python train.py --model="self-supervised image encoder" --dataset="dashed paths with two dots that lie on the same path or on different ones" --translate=0.12 --depths=[4, 9, 4] --kernel_size=3 --downsampling="stride" --projector_hidden=1024 --target_momentum=0.99 --init="trunc_normal_002" --warmup_steps=160 --weight_decay=0.009 --adamw_weight_decay_other_params=0
Rows from block 14, named by matrix and row number. Each number is 50 + 12 x the weight over its row's rms, rounded and kept within 0 to 99. All counts start at 0.
# conv: 3x3 conv (model.blocks.14.conv.weight, 144x144x3x3), inputs 126-143, a 3x3 kernel for each
conv.75:46 49 46 46 59 54 45 56 51 55 51 65 56 41 67 57 52 40 59 62 38 42 56 43 49 42 42 45 61 44 39 64 45 43 50 34 29 42 45 55 39 40 60 45 40 45 52 46 37 60 52 38 66 33 55 72 60 50 62 44 55 57 42 52 63 34 45 53 39 51 52 57 36 37 49 57 61 44 54 63 45 50 59 47 30 55 46 38 64 60 38 44 48 37 37 53 46 48 45 48 67 55 42 58 35 48 71 26 61 32 51 95 36 46 72 22 58 62 65 60 90 77 53 70 32 41 56 41 47 53 37 61 65 47 56 51 51 50 40 40 63 58 58 59 60 52 47 66 52 39 62 48 48 51 57 45 52 26 31 70 57 51
conv.76:72 72 74 49 46 54 56 62 55 57 36 27 68 56 52 57 60 60 60 52 32 56 59 39 61 58 57 51 53 66 67 59 61 66 62 64 51 59 37 56 65 38 51 55 48 33 51 56 39 65 58 61 61 57 50 53 62 48 52 60 47 54 60 33 35 40 57 54 50 47 46 49 50 51 45 47 54 39 44 35 36 58 59 58 53 53 56 23 30 40 53 45 38 55 55 62 48 47 70 74 71 73 41 50 52 49 50 51 46 59 51 39 51 39 46 51 57 27 50 63 34 48 44 50 65 45 62 59 47 46 37 34 68 63 50 50 46 27 53 43 42 47 55 51 41 68 40 49 59 46 58 55 55 34 56 47 29 36 34 54 55 51
conv.77:44 53 53 68 49 60 80 44 39 53 50 54 56 18 46 54 49 74 45 72 69 43 51 66 68 39 53 37 42 45 37 63 43 56 65 47 45 68 48 50 48 54 61 27 48 77 66 38 62 59 40 48 56 57 67 54 23 45 57 61 48 67 75 54 20 32 45 52 42 31 59 65 48 38 30 54 42 26 35 51 39 65 41 44 54 46 53 32 53 48 32 69 77 29 45 59 45 51 48 58 37 35 54 43 58 46 47 52 27 53 41 36 58 28 50 47 37 53 47 45 66 70 51 62 56 63 52 47 50 42 53 44 43 51 49 50 53 55 59 26 49 38 35 47 56 55 37 68 35 25 51 53 49 42 58 54 46 49 56 35 24 73
conv.78:48 42 42 38 34 43 65 56 67 46 56 55 59 60 61 61 50 49 67 42 23 62 53 50 58 39 33 46 63 50 35 45 38 36 42 40 43 70 68 26 52 50 23 53 44 40 61 66 38 42 37 47 42 38 44 48 48 62 54 78 54 60 63 43 43 42 60 66 61 43 47 41 73 63 59 54 36 40 56 57 57 52 46 36 60 39 44 55 56 64 36 46 49 28 28 41 37 33 44 68 69 54 55 61 41 46 59 54 75 70 51 38 16 24 51 35 36 49 61 44 29 49 40 62 75 56 69 67 57 50 63 39 66 75 57 48 50 41 33 33 37 50 66 78 46 69 51 33 51 45 64 59 54 53 49 55 60 82 61 34 50 46
conv.79:52 35 44 52 40 36 57 57 46 53 57 26 39 42 36 43 34 46 54 55 56 52 43 36 59 56 45 62 50 52 54 55 40 51 48 36 42 58 56 43 63 48 44 80 62 32 81 85 54 57 76 41 43 39 52 51 55 50 55 71 55 46 64 42 53 60 44 59 53 38 46 52 49 49 50 49 48 50 53 46 38 47 56 47 56 49 35 55 35 44 64 41 58 55 44 31 55 58 43 67 93 79 66 73 60 49 45 48 45 44 59 54 75 74 45 51 70 40 49 62 31 51 70 45 65 58 73 66 52 41 24 40 63 56 42 36 49 56 58 92 57 39 55 38 48 41 53 47 52 61 56 49 38 15 60 66 24 89 79 38 48 53
conv.80:51 42 44 52 53 79 60 41 52 33 32 46 36 63 65 23 72 65 70 52 38 55 42 56 70 62 78 48 34 40 56 54 40 37 50 51 32 50 37 20 49 40 10 48 59 39 69 41 41 53 47 53 56 58 67 47 48 66 52 45 52 53 56 55 47 39 35 40 36 43 36 36 54 54 52 53 30 39 47 33 43 56 31 56 66 27 37 85 50 44 50 49 49 61 49 29 54 47 46 44 35 19 36 49 26 45 51 38 41 44 59 43 47 62 50 42 71 51 44 65 37 56 81 37 43 24 50 40 55 84 48 52 68 52 30 36 51 47 38 69 44 28 58 56 56 43 38 48 62 66 31 40 37 51 55 30 34 53 39 48 63 48
conv.81:61 49 59 57 40 41 60 52 37 45 55 46 43 41 51 73 66 70 34 37 50 59 63 59 56 61 71 45 63 51 65 64 61 58 43 28 63 46 54 87 47 50 55 43 69 66 48 50 75 45 56 73 56 74 55 51 46 55 45 32 64 63 44 51 44 55 31 52 57 37 56 54 62 59 60 49 50 58 47 57 61 51 44 62 46 42 50 59 64 49 52 45 35 43 53 44 37 49 45 45 45 39 62 62 55 64 61 71 44 57 49 43 66 49 58 53 54 40 32 38 39 17 42 50 32 66 47 57 57 41 54 56 48 60 53 49 55 62 57 65 52 61 60 50 48 43 36 54 61 51 65 70 49 64 41 62 48 40 59 52 39 54
conv.82:51 49 53 88 56 48 54 34 54 62 52 24 64 34 34 33 45 43 64 59 41 64 53 34 59 58 42 48 45 40 47 29 32 72 55 61 61 55 51 54 39 45 56 51 39 41 57 54 19 64 65 49 48 59 71 69 55 56 58 74 48 49 72 44 51 50 38 41 44 51 42 53 33 51 52 43 47 40 52 48 33 58 37 36 35 39 37 56 36 46 46 47 46 41 38 48 36 43 31 50 55 41 36 78 59 35 49 43 60 48 35 61 43 45 49 33 55 59 50 47 86 60 62 49 47 52 52 33 38 69 43 45 64 31 38 41 34 36 37 29 37 45 47 34 42 44 37 65 35 29 71 37 41 51 58 46 35 46 37 34 31 33
conv.83:55 43 46 59 36 31 62 43 38 47 58 48 47 65 49 59 39 38 69 58 57 71 51 49 52 44 55 46 41 44 43 55 60 57 61 58 51 58 58 53 46 61 46 49 61 29 38 67 35 49 58 50 50 45 73 65 39 47 44 42 49 64 45 33 45 60 53 61 55 54 55 51 44 52 51 38 59 57 44 53 49 79 36 62 68 35 60 52 57 55 37 58 69 57 69 66 50 58 62 46 61 50 36 46 32 44 36 43 61 35 49 47 21 52 48 40 29 46 34 51 63 44 66 51 62 40 41 71 63 57 43 31 30 65 69 49 66 44 52 72 42 58 55 50 53 62 42 57 55 48 63 52 59 57 27 57 43 26 65 54 53 44
conv.84:44 31 40 51 43 50 57 40 57 50 55 60 51 29 74 47 49 66 55 62 55 48 37 63 56 45 54 51 58 53 51 59 55 65 60 64 49 50 54 46 26 86 39 19 74 63 57 55 66 61 56 60 54 39 61 56 52 56 45 29 60 67 43 45 43 58 68 52 48 58 51 33 49 46 50 49 55 44 44 52 46 55 49 40 37 54 45 57 67 23 39 43 57 53 43 69 74 66 62 54 61 52 62 70 44 47 35 48 59 49 47 59 22 22 62 53 25 63 77 56 42 47 42 41 70 72 46 68 37 50 52 39 54 40 43 58 67 56 35 49 65 44 50 57 51 61 47 51 45 50 56 55 62 54 50 55 53 58 70 48 48 33
conv.85:56 48 71 47 27 50 60 44 58 53 30 65 37 29 77 53 62 68 54 43 47 53 30 42 62 58 51 50 74 61 57 64 49 53 55 49 50 51 60 47 14 68 46 32 73 63 59 56 65 65 76 52 35 57 53 50 43 53 34 30 50 62 57 56 52 49 58 47 41 50 56 47 50 41 48 47 33 60 42 38 56 57 64 66 43 60 41 60 62 42 50 44 52 35 37 48 37 43 44 46 63 55 60 85 61 48 59 51 77 53 52 55 49 49 42 47 44 64 73 55 61 47 48 58 50 43 55 69 53 59 74 46 53 66 54 40 54 66 46 46 64 44 51 58 58 56 77 59 34 61 57 18 43 59 53 57 37 47 53 51 59 54
conv.86:41 53 58 36 30 69 56 51 48 55 60 56 62 58 53 70 70 57 44 43 39 27 34 58 42 47 35 42 45 42 40 40 44 39 50 48 56 48 42 45 37 69 56 45 61 35 42 55 75 52 45 54 54 48 58 54 53 42 36 54 47 41 53 65 66 49 56 50 31 75 65 25 37 48 46 41 44 46 51 48 51 50 59 61 47 49 50 45 33 54 58 66 35 47 56 49 35 40 39 39 48 38 53 58 53 60 55 56 67 44 40 54 44 61 38 45 42 52 86 45 34 51 39 38 53 70 33 37 41 63 53 46 24 43 50 43 44 49 67 48 44 44 40 34 59 54 50 63 48 53 39 40 48 50 53 48 56 44 38 62 62 33
conv.87:59 40 16 82 57 31 64 40 38 50 41 58 50 49 58 45 38 52 50 44 46 60 45 41 47 54 44 40 44 51 39 52 52 43 55 52 34 43 41 24 47 31 12 41 44 28 62 71 29 54 51 33 67 49 45 49 30 58 51 21 56 50 37 30 41 58 40 59 76 39 48 66 54 49 48 45 51 44 45 51 36 52 42 55 45 39 55 46 31 53 44 58 57 41 74 75 47 72 87 52 66 73 51 57 61 57 59 55 55 52 38 62 63 35 57 54 38 42 49 61 40 59 46 40 62 59 52 40 51 68 49 68 49 44 49 45 46 63 45 59 70 49 44 63 59 51 42 62 55 54 57 51 48 29 49 56 31 61 68 50 62 39
conv.88:63 65 56 84 75 76 52 54 52 62 58 58 60 62 39 47 53 40 59 46 48 63 49 47 61 53 43 42 46 39 58 66 21 58 51 67 49 47 66 52 56 73 38 51 57 49 53 65 47 37 46 59 65 56 57 50 52 46 57 60 58 64 67 33 59 41 24 40 26 28 38 29 51 52 47 51 54 46 50 54 46 58 43 58 43 32 31 66 42 45 59 56 39 66 53 67 65 63 56 59 73 57 46 54 54 67 56 63 47 37 47 43 51 72 49 50 54 58 45 56 48 41 69 63 72 62 55 48 53 50 33 35 54 29 20 56 62 59 51 67 62 40 57 46 57 50 19 67 48 51 52 42 44 24 40 46 32 58 39 40 55 43
conv.89:43 33 28 56 55 65 57 49 53 74 71 71 55 62 62 48 20 22 41 46 42 50 49 56 65 42 43 44 47 41 46 57 46 51 42 35 54 55 59 40 54 60 24 38 45 45 45 50 41 60 44 62 80 68 60 62 63 56 61 47 30 46 37 61 66 69 41 44 35 26 46 35 60 54 49 61 53 55 62 56 67 58 56 46 52 44 31 55 34 23 59 67 68 58 61 73 41 52 59 45 41 44 47 33 41 51 63 61 52 57 62 51 60 44 57 39 32 53 55 55 54 53 47 43 49 57 31 47 33 49 51 37 59 60 59 44 36 40 51 65 64 57 52 58 22 34 23 49 60 69 49 35 35 65 49 61 45 46 47 40 68 72
conv.90:54 49 58 56 37 42 44 55 52 53 58 39 54 39 54 53 66 53 62 52 59 56 43 46 38 60 41 46 49 44 52 55 39 52 68 48 45 34 58 48 73 46 53 45 39 39 56 50 54 27 59 61 59 38 60 24 53 76 48 42 60 61 49 33 52 54 70 52 40 41 58 65 55 44 39 46 34 44 37 40 55 67 39 47 56 52 74 58 63 57 62 41 47 45 43 51 54 34 59 37 37 53 42 56 46 69 41 30 40 60 59 30 63 57 38 37 57 26 53 53 42 45 79 67 42 55 44 45 48 31 62 56 48 43 53 61 47 38 40 34 66 35 60 61 42 41 34 26 38 42 25 57 43 42 39 51 47 45 36 42 48 41
conv.91:43 30 53 38 40 53 43 31 49 51 68 40 52 54 46 61 55 53 37 41 42 38 56 35 33 46 33 38 47 34 57 50 51 47 55 52 61 45 53 63 57 33 45 39 28 51 66 59 68 41 38 44 43 38 57 42 60 42 55 62 49 62 51 40 53 64 46 51 44 50 54 46 61 46 53 49 36 49 44 49 50 47 34 21 52 30 16 49 46 37 48 53 34 70 58 49 44 42 38 47 52 50 45 50 65 37 58 57 62 43 43 45 49 49 60 35 56 26 39 55 27 51 64 32 30 42 37 35 32 40 37 24 47 49 32 43 53 48 69 50 45 67 42 54 34 33 37 40 32 42 66 44 56 34 53 55 47 57 48 44 59 51
conv.92:52 45 37 59 67 30 48 57 48 44 54 51 50 40 39 59 28 57 65 56 51 51 43 58 59 36 50 40 31 55 44 49 55 47 65 30 31 38 46 44 46 11 46 32 34 32 36 70 30 44 83 38 46 63 57 59 63 52 38 42 48 45 56 38 49 51 48 55 51 55 53 52 42 44 46 50 55 44 51 60 41 47 29 49 30 22 35 49 46 40 48 31 42 37 33 41 53 46 58 36 61 59 26 50 68 33 53 43 42 66 51 65 77 57 47 66 39 62 58 57 64 90 91 56 50 78 69 46 35 74 52 51 68 60 50 38 42 42 43 27 20 44 38 51 58 38 48 98 54 11 55 60 45 40 44 57 40 21 47 35 44 54
conv.93:47 54 57 55 40 55 46 45 49 71 43 47 51 38 37 40 51 58 50 38 56 58 38 59 69 58 48 50 52 58 51 55 56 47 54 46 46 36 44 50 49 44 19 57 58 41 46 51 34 59 76 26 59 62 43 51 57 52 54 52 70 57 51 21 54 65 40 44 52 54 52 55 51 56 49 39 54 57 38 43 47 46 61 73 42 35 76 49 42 76 48 37 38 37 59 38 45 51 44 51 59 51 42 70 59 31 66 51 62 72 54 47 91 51 43 63 39 38 53 44 34 84 46 40 73 37 48 47 60 67 48 49 36 62 63 47 38 52 54 31 69 22 39 72 35 45 37 48 51 50 43 57 63 47 54 69 60 51 68 41 48 77
conv.94:48 48 56 45 44 63 54 74 76 30 31 39 48 69 58 53 72 54 58 44 42 52 48 49 42 31 32 41 33 27 43 40 41 61 30 52 63 52 45 41 58 41 38 75 57 55 52 47 33 63 70 34 71 55 55 66 60 58 54 42 48 56 50 58 56 53 39 51 47 60 65 55 55 57 45 52 43 47 50 57 55 59 66 42 45 55 51 49 40 35 62 66 55 47 56 57 54 53 54 61 55 74 61 51 53 51 44 49 64 75 56 44 46 57 34 38 51 59 58 54 47 43 73 40 60 71 34 35 49 43 37 34 49 40 29 54 61 69 47 50 52 40 67 52 26 38 26 49 70 66 65 84 46 51 49 48 46 58 50 37 57 37
conv.95:51 52 66 57 59 76 40 40 49 33 32 40 51 57 53 63 46 49 58 67 39 59 50 43 56 31 56 68 68 69 57 67 50 36 42 60 38 55 33 56 54 39 53 47 40 62 48 51 49 45 49 34 38 32 38 37 47 43 46 66 55 60 80 47 43 33 40 40 43 47 47 52 46 52 45 46 37 31 43 41 39 87 54 55 58 54 49 36 37 33 59 45 58 36 49 45 48 59 56 62 71 63 71 60 57 48 47 43 49 50 47 60 45 27 42 24 22 33 44 44 41 46 39 36 26 44 65 61 37 40 53 38 11 23 18 67 52 46 47 44 35 45 42 39 40 51 45 48 63 37 37 35 27 77 67 46 51 44 53 25 40 37
conv.96:50 50 40 30 45 51 51 43 39 34 48 54 35 70 68 70 51 37 45 54 56 41 57 49 37 47 47 50 54 37 49 47 27 50 51 45 51 57 47 44 57 48 39 47 52 58 53 42 78 72 30 71 62 31 65 60 52 66 59 35 53 51 47 47 55 51 43 40 49 61 54 42 64 60 45 56 55 41 41 46 55 55 46 43 62 64 56 66 47 43 45 41 50 49 45 55 43 31 65 44 57 57 76 68 31 44 55 50 56 45 48 45 21 71 24 59 61 72 50 46 58 14 42 49 76 68 47 40 42 39 30 60 68 58 41 40 54 59 46 80 73 72 29 41 46 53 47 35 44 38 64 58 27 44 62 37 36 74 38 47 62 30
conv.97:48 37 43 64 48 51 58 72 55 30 44 52 44 52 51 52 59 56 56 59 59 61 53 53 67 50 45 48 27 43 25 29 19 47 37 34 31 41 48 49 37 59 48 54 56 58 48 54 31 41 48 41 24 46 50 44 52 47 30 50 55 49 73 57 51 55 31 37 33 53 61 52 48 62 46 40 33 41 35 27 39 58 53 48 72 51 62 53 29 61 46 40 61 48 40 32 48 50 47 65 71 56 50 43 55 16 30 54 49 47 53 50 45 58 54 47 51 44 53 47 40 49 51 50 53 65 64 53 46 60 57 39 54 51 37 58 43 24 64 79 44 41 57 45 69 61 47 78 72 44 60 60 49 55 58 55 54 52 44 38 35 57
conv.98:49 44 33 48 54 47 34 21 34 60 39 60 33 32 65 55 36 44 50 36 30 52 52 48 53 38 41 48 45 48 40 61 61 47 41 44 51 47 43 57 56 41 36 38 54 62 60 63 47 57 50 71 74 53 44 46 58 55 42 53 48 45 62 60 65 57 58 69 58 44 68 57 54 48 49 58 37 37 54 50 50 36 31 40 51 28 28 77 49 49 43 52 36 51 49 67 44 40 55 53 45 49 44 50 59 48 60 61 47 52 51 53 50 62 43 58 43 43 58 59 23 47 90 19 44 65 33 40 39 55 67 44 49 45 51 47 51 50 65 53 65 62 37 46 42 48 43 56 49 48 34 26 45 63 58 62 63 73 65 44 57 36
conv.99:46 42 52 41 51 83 36 45 71 71 60 40 52 51 46 47 49 45 40 42 45 49 49 40 41 26 23 46 48 31 63 56 24 61 68 40 61 51 55 44 42 43 42 27 33 48 40 58 52 46 47 32 28 27 61 51 64 51 36 63 57 54 82 43 52 45 48 48 34 55 53 31 33 35 52 32 36 55 54 51 47 41 46 47 32 47 34 43 64 37 59 54 33 57 53 43 56 48 39 47 54 53 59 49 52 54 44 47 68 63 55 55 53 62 76 54 69 55 57 41 71 57 44 80 66 47 26 36 47 50 56 52 47 61 46 45 51 72 47 45 66 67 56 45 47 35 38 64 50 38 67 60 37 24 41 71 26 37 68 35 47 51
conv.100:53 51 50 39 21 27 39 09 32 50 48 63 59 62 28 52 54 43 57 70 61 55 44 50 45 48 36 22 53 38 48 71 47 42 59 48 61 44 75 46 39 68 26 45 59 53 32 47 62 46 48 55 55 51 69 55 57 57 39 47 63 46 49 44 50 44 57 76 53 57 69 56 57 47 53 49 25 41 62 63 69 58 41 30 62 34 44 73 72 62 49 45 42 57 32 27 37 31 43 44 33 62 32 09 59 47 57 47 58 48 50 38 42 51 46 55 50 31 62 67 08 47 91 46 67 53 51 56 38 57 76 49 65 67 67 57 62 43 63 59 24 54 66 52 56 59 42 48 55 39 42 36 67 63 48 55 65 59 52 70 51 50
conv.101:47 49 41 51 51 44 51 58 58 57 42 46 58 53 40 49 48 56 52 48 45 68 63 53 60 75 53 57 54 49 34 59 51 62 64 57 43 58 50 49 45 54 60 63 48 36 43 45 62 44 62 57 39 54 43 65 72 43 40 65 54 40 52 37 53 45 31 45 42 37 36 41 52 47 46 34 42 42 53 52 51 70 38 51 69 47 47 44 68 48 55 63 53 45 59 48 49 59 55 31 38 36 35 45 62 49 43 61 50 37 38 70 62 36 61 76 51 58 46 51 39 67 53 58 59 50 53 43 42 56 56 49 37 49 36 36 45 57 43 52 57 42 49 40 47 49 33 50 58 46 51 48 43 30 47 34 33 52 50 43 29 47
conv.102:41 53 45 48 41 41 51 40 35 50 69 60 53 52 72 58 54 46 68 50 39 41 59 39 41 39 29 60 47 40 43 53 24 65 57 40 57 58 54 49 45 53 56 42 47 59 57 48 84 79 54 57 68 74 48 60 58 39 56 57 47 56 72 50 52 56 44 51 68 44 46 52 49 49 47 52 41 53 48 46 50 40 35 45 36 52 48 55 70 69 51 42 42 44 44 50 43 59 41 47 45 45 66 58 54 67 64 55 60 73 59 64 59 46 55 53 31 37 61 67 53 68 44 34 73 76 23 24 24 41 54 54 43 45 44 55 60 48 35 49 60 57 55 49 42 48 26 44 48 51 60 83 52 44 50 61 51 36 53 38 56 57
conv.103:52 50 52 74 59 50 43 45 41 70 51 58 67 56 46 74 86 60 28 36 56 38 53 62 45 43 37 42 48 45 42 28 29 55 66 46 57 54 51 65 48 62 52 64 37 51 59 56 49 56 50 52 46 37 57 53 65 65 39 46 81 67 51 51 45 38 25 32 45 45 63 52 53 58 50 59 63 56 46 42 44 33 59 59 43 63 68 50 48 60 49 40 35 48 54 45 38 63 42 51 64 58 55 49 42 47 50 59 59 54 72 78 73 69 45 62 59 37 53 70 45 59 73 55 51 58 54 54 45 45 49 50 39 24 43 54 59 60 44 43 45 41 36 54 58 50 45 47 44 52 36 33 55 41 40 49 24 11 35 39 25 49
conv.104:51 37 66 58 46 80 59 63 55 62 43 57 39 49 55 66 62 49 48 50 46 31 41 63 51 59 44 53 46 34 41 45 56 71 44 43 51 38 68 37 32 52 43 40 54 44 57 46 74 64 66 40 35 55 49 67 56 47 42 36 61 37 40 70 67 30 60 56 38 49 47 45 52 60 68 49 58 62 44 36 57 44 51 49 56 48 40 56 68 46 37 46 49 42 36 42 45 51 45 57 51 55 58 54 42 35 38 48 59 49 37 54 44 59 60 48 61 44 35 48 57 56 60 55 58 59 47 34 34 58 60 32 40 69 25 45 31 58 56 56 61 52 65 32 57 42 62 65 49 45 40 46 38 59 71 51 46 49 44 47 30 44
conv.105:53 42 47 57 55 54 71 71 64 49 57 65 70 56 87 71 57 56 71 51 46 39 49 56 49 54 43 45 56 43 51 50 75 66 73 70 68 56 72 68 53 58 57 62 63 54 68 54 31 34 24 45 54 57 59 51 62 49 47 56 50 57 61 61 57 60 46 38 51 36 50 41 56 57 54 40 43 47 40 42 35 63 74 45 58 69 60 50 41 52 53 44 51 44 52 59 49 58 63 60 64 69 52 56 66 42 42 37 46 51 42 64 70 39 61 72 54 39 57 46 48 64 58 57 81 73 42 40 33 41 61 48 37 46 40 54 60 57 60 52 63 46 39 40 42 48 49 42 56 58 43 38 36 48 49 42 54 55 37 33 27 02
conv.106:45 71 49 52 30 43 82 48 53 54 61 66 58 37 59 48 60 49 62 54 40 52 55 51 45 14 38 40 50 44 52 66 60 39 50 39 62 68 44 29 34 51 43 46 60 46 43 68 52 55 60 42 57 53 55 54 51 55 78 62 43 56 57 49 53 37 51 84 66 60 58 60 53 34 43 53 55 49 48 60 47 44 53 40 54 65 46 56 72 51 43 48 47 37 40 48 36 45 44 50 56 61 66 68 58 51 61 63 45 44 61 62 39 28 55 48 34 37 34 55 70 77 63 44 49 56 36 61 41 44 33 37 72 61 36 46 64 67 35 30 50 60 51 65 44 49 32 65 21 45 52 44 41 48 44 50 43 42 48 43 61 66
conv.107:36 52 41 63 50 44 59 50 44 44 55 60 64 22 44 44 66 69 53 51 45 56 32 36 61 14 51 31 39 43 24 44 44 45 46 62 33 50 63 64 47 69 60 51 65 45 46 46 56 45 62 59 65 49 59 55 63 70 55 52 61 40 38 29 40 58 48 60 64 30 55 72 55 60 60 34 52 49 54 52 52 62 59 38 56 42 47 65 65 40 59 64 71 51 64 45 56 62 41 45 36 45 56 57 71 69 53 47 32 69 47 60 71 43 40 45 55 48 67 68 61 65 51 46 43 58 23 47 34 38 64 53 42 57 52 46 44 53 46 41 64 39 81 58 59 57 47 68 65 60 49 59 52 52 58 59 40 26 57 39 37 54
conv.108:50 29 46 55 23 61 58 40 60 42 47 51 48 49 39 53 53 57 61 59 45 63 71 66 15 24 35 46 47 35 58 51 67 51 35 57 43 54 51 45 51 64 41 36 36 49 47 48 50 60 52 40 54 27 46 43 24 57 42 14 68 42 36 54 53 52 45 35 42 43 53 49 55 52 68 51 49 52 63 47 44 47 35 46 36 39 47 50 38 48 60 58 63 84 67 76 52 41 46 62 53 52 49 53 43 58 59 51 56 56 33 53 41 48 41 47 64 57 35 30 65 22 11 34 37 39 36 30 26 57 35 31 50 41 32 34 32 49 37 23 43 60 65 68 37 33 39 55 49 50 63 43 51 73 74 81 32 29 39 50 50 49
conv.109:61 46 45 50 51 36 64 49 47 73 61 39 31 62 52 70 68 54 40 42 34 49 56 49 58 35 42 55 54 44 61 71 28 40 65 66 52 48 55 41 45 43 42 39 43 44 47 53 54 28 59 57 47 50 63 57 67 70 56 65 55 43 63 50 62 59 59 45 39 46 44 39 39 51 45 62 42 30 52 32 27 41 49 21 62 72 54 47 21 06 54 49 39 45 61 44 53 49 38 48 53 54 49 29 52 50 45 58 39 65 50 47 61 68 61 46 38 59 41 41 58 48 52 74 49 49 45 29 18 44 45 30 45 38 23 55 45 51 40 54 63 41 47 50 49 48 33 54 44 45 62 40 40 48 41 48 49 36 65 46 45 61
conv.110:59 55 61 45 46 64 44 64 59 40 39 54 59 63 46 68 73 45 53 69 44 22 30 28 63 50 43 48 60 54 41 42 52 39 43 57 52 47 58 38 48 40 49 51 40 59 54 40 58 55 45 44 34 52 62 52 50 55 43 43 73 81 88 58 67 42 55 53 37 67 56 56 44 34 54 59 49 46 58 59 53 40 49 40 67 60 56 62 52 50 31 49 54 24 40 44 31 45 42 52 52 50 45 48 50 32 38 48 51 31 52 47 46 51 53 48 59 58 50 54 67 56 51 66 58 65 60 67 56 50 51 59 47 42 45 56 59 65 53 57 56 34 46 56 67 63 79 49 48 65 45 57 39 40 48 46 50 60 41 59 63 56
conv.111:55 54 42 48 56 55 63 55 58 45 53 67 53 54 48 34 41 32 59 56 44 42 35 34 63 57 46 31 35 44 55 45 51 48 55 62 47 60 50 40 41 48 68 60 52 21 45 48 38 49 36 37 52 50 45 63 73 36 45 55 54 62 48 52 63 63 46 51 53 46 54 63 55 55 60 42 53 57 53 52 48 59 62 48 67 66 55 52 46 54 47 41 42 34 36 40 56 49 42 45 45 37 55 43 51 72 63 55 56 49 45 45 52 37 53 80 56 49 53 49 52 61 52 73 68 47 24 30 30 51 52 55 53 36 36 47 53 56 45 50 50 49 52 68 45 43 53 54 60 59 28 40 32 53 58 47 39 50 36 32 42 55
conv.112:42 51 47 48 51 43 55 50 55 50 56 67 57 55 46 44 53 41 41 49 64 43 58 72 40 42 39 43 24 43 44 41 44 55 60 50 27 39 45 31 36 45 33 52 34 52 43 54 40 33 26 21 40 24 67 50 49 62 55 36 69 48 45 51 39 56 52 60 43 46 53 60 47 50 48 50 41 38 54 44 44 60 49 63 61 42 53 66 52 49 38 53 56 51 38 66 47 55 54 39 30 50 36 16 28 31 38 17 54 51 54 35 52 40 47 29 36 68 69 68 54 58 73 54 73 73 72 69 47 60 48 67 71 58 59 56 47 54 63 55 41 50 51 49 41 38 53 26 22 34 60 43 52 34 31 39 45 56 42 37 44 33
conv.113:50 59 52 55 48 40 63 57 62 26 47 54 45 55 50 45 40 31 44 65 56 35 56 54 41 43 43 49 63 70 39 49 58 36 49 55 56 52 61 52 52 62 56 40 40 32 39 34 28 31 42 35 40 59 44 33 45 72 60 64 62 74 68 60 45 65 38 36 31 54 62 41 36 38 35 53 49 57 62 60 56 42 42 53 58 50 51 69 57 38 47 50 50 57 53 41 61 62 41 23 18 18 29 28 34 28 48 56 49 34 34 54 59 52 56 56 51 68 65 46 44 68 61 27 62 56 73 62 44 34 20 32 45 36 54 26 53 68 18 33 42 33 35 28 66 60 75 41 34 62 46 38 48 34 58 54 20 41 22 44 48 38
conv.114:60 40 46 63 64 66 39 43 50 55 38 30 68 63 58 58 35 56 65 80 54 60 53 50 49 40 27 27 44 25 48 50 30 43 40 23 50 55 62 37 56 51 67 79 66 51 58 51 49 59 54 68 56 62 49 58 68 51 37 60 64 52 50 54 49 61 60 49 43 68 71 45 61 58 55 46 40 39 64 55 41 56 55 34 44 41 39 47 58 71 42 45 48 38 43 44 40 47 31 52 56 49 37 53 58 66 44 57 57 48 43 55 46 44 57 68 50 51 69 43 49 66 52 47 61 68 33 27 19 34 29 18 32 54 48 57 57 62 48 39 41 46 52 42 28 34 35 22 34 32 13 23 19 47 60 52 45 60 45 58 64 56
conv.115:53 49 48 46 59 59 39 44 52 26 45 43 56 58 44 56 57 46 44 55 65 48 50 58 69 53 62 33 36 28 49 44 55 55 69 62 43 54 57 51 47 48 61 43 36 63 57 59 75 51 36 50 50 41 58 48 67 48 50 58 57 58 55 49 49 60 55 50 55 56 52 44 62 67 54 60 58 43 50 49 23 57 67 66 64 75 83 48 55 55 45 47 50 49 56 38 68 68 50 62 57 43 69 41 58 54 44 37 62 58 69 44 59 60 25 47 57 73 67 45 74 56 37 60 32 34 46 42 26 55 62 42 52 58 40 41 65 53 58 66 63 51 58 50 61 37 09 62 53 29 63 43 21 43 40 69 72 54 56 59 58 38
conv.116:56 54 47 54 41 33 62 42 54 61 57 58 35 91 84 43 72 50 59 53 53 57 28 15 60 59 59 54 75 59 45 28 36 68 58 61 29 56 68 44 55 51 37 56 70 42 68 55 41 45 65 43 50 47 37 32 31 50 57 41 46 49 62 44 46 52 38 57 49 37 51 51 49 53 50 50 58 48 34 49 38 59 49 61 57 33 51 49 39 32 36 43 62 48 50 37 49 64 53 52 74 47 47 38 61 55 46 54 65 42 65 49 69 83 38 52 52 63 57 69 39 55 99 35 53 71 49 58 54 50 35 16 61 45 40 35 34 31 32 49 28 44 50 36 48 35 41 49 39 50 37 54 58 57 52 49 45 36 55 53 51 38
conv.117:37 40 35 54 68 38 59 73 56 33 39 29 62 47 29 63 49 43 48 46 39 52 43 33 65 43 40 50 34 54 49 43 29 60 41 59 36 37 35 35 57 72 20 45 32 48 49 48 44 46 49 27 41 36 53 50 54 66 58 68 54 44 56 40 51 42 46 57 44 58 45 49 57 42 51 51 49 55 36 39 46 89 63 61 85 64 48 56 38 43 50 65 59 52 58 50 38 50 33 40 26 41 58 34 53 26 27 45 20 47 57 37 53 39 45 47 51 40 45 86 41 59 70 49 57 50 45 49 36 66 64 64 49 31 31 45 35 26 71 68 41 57 47 38 44 39 35 42 60 52 43 60 42 28 43 39 37 61 39 37 55 48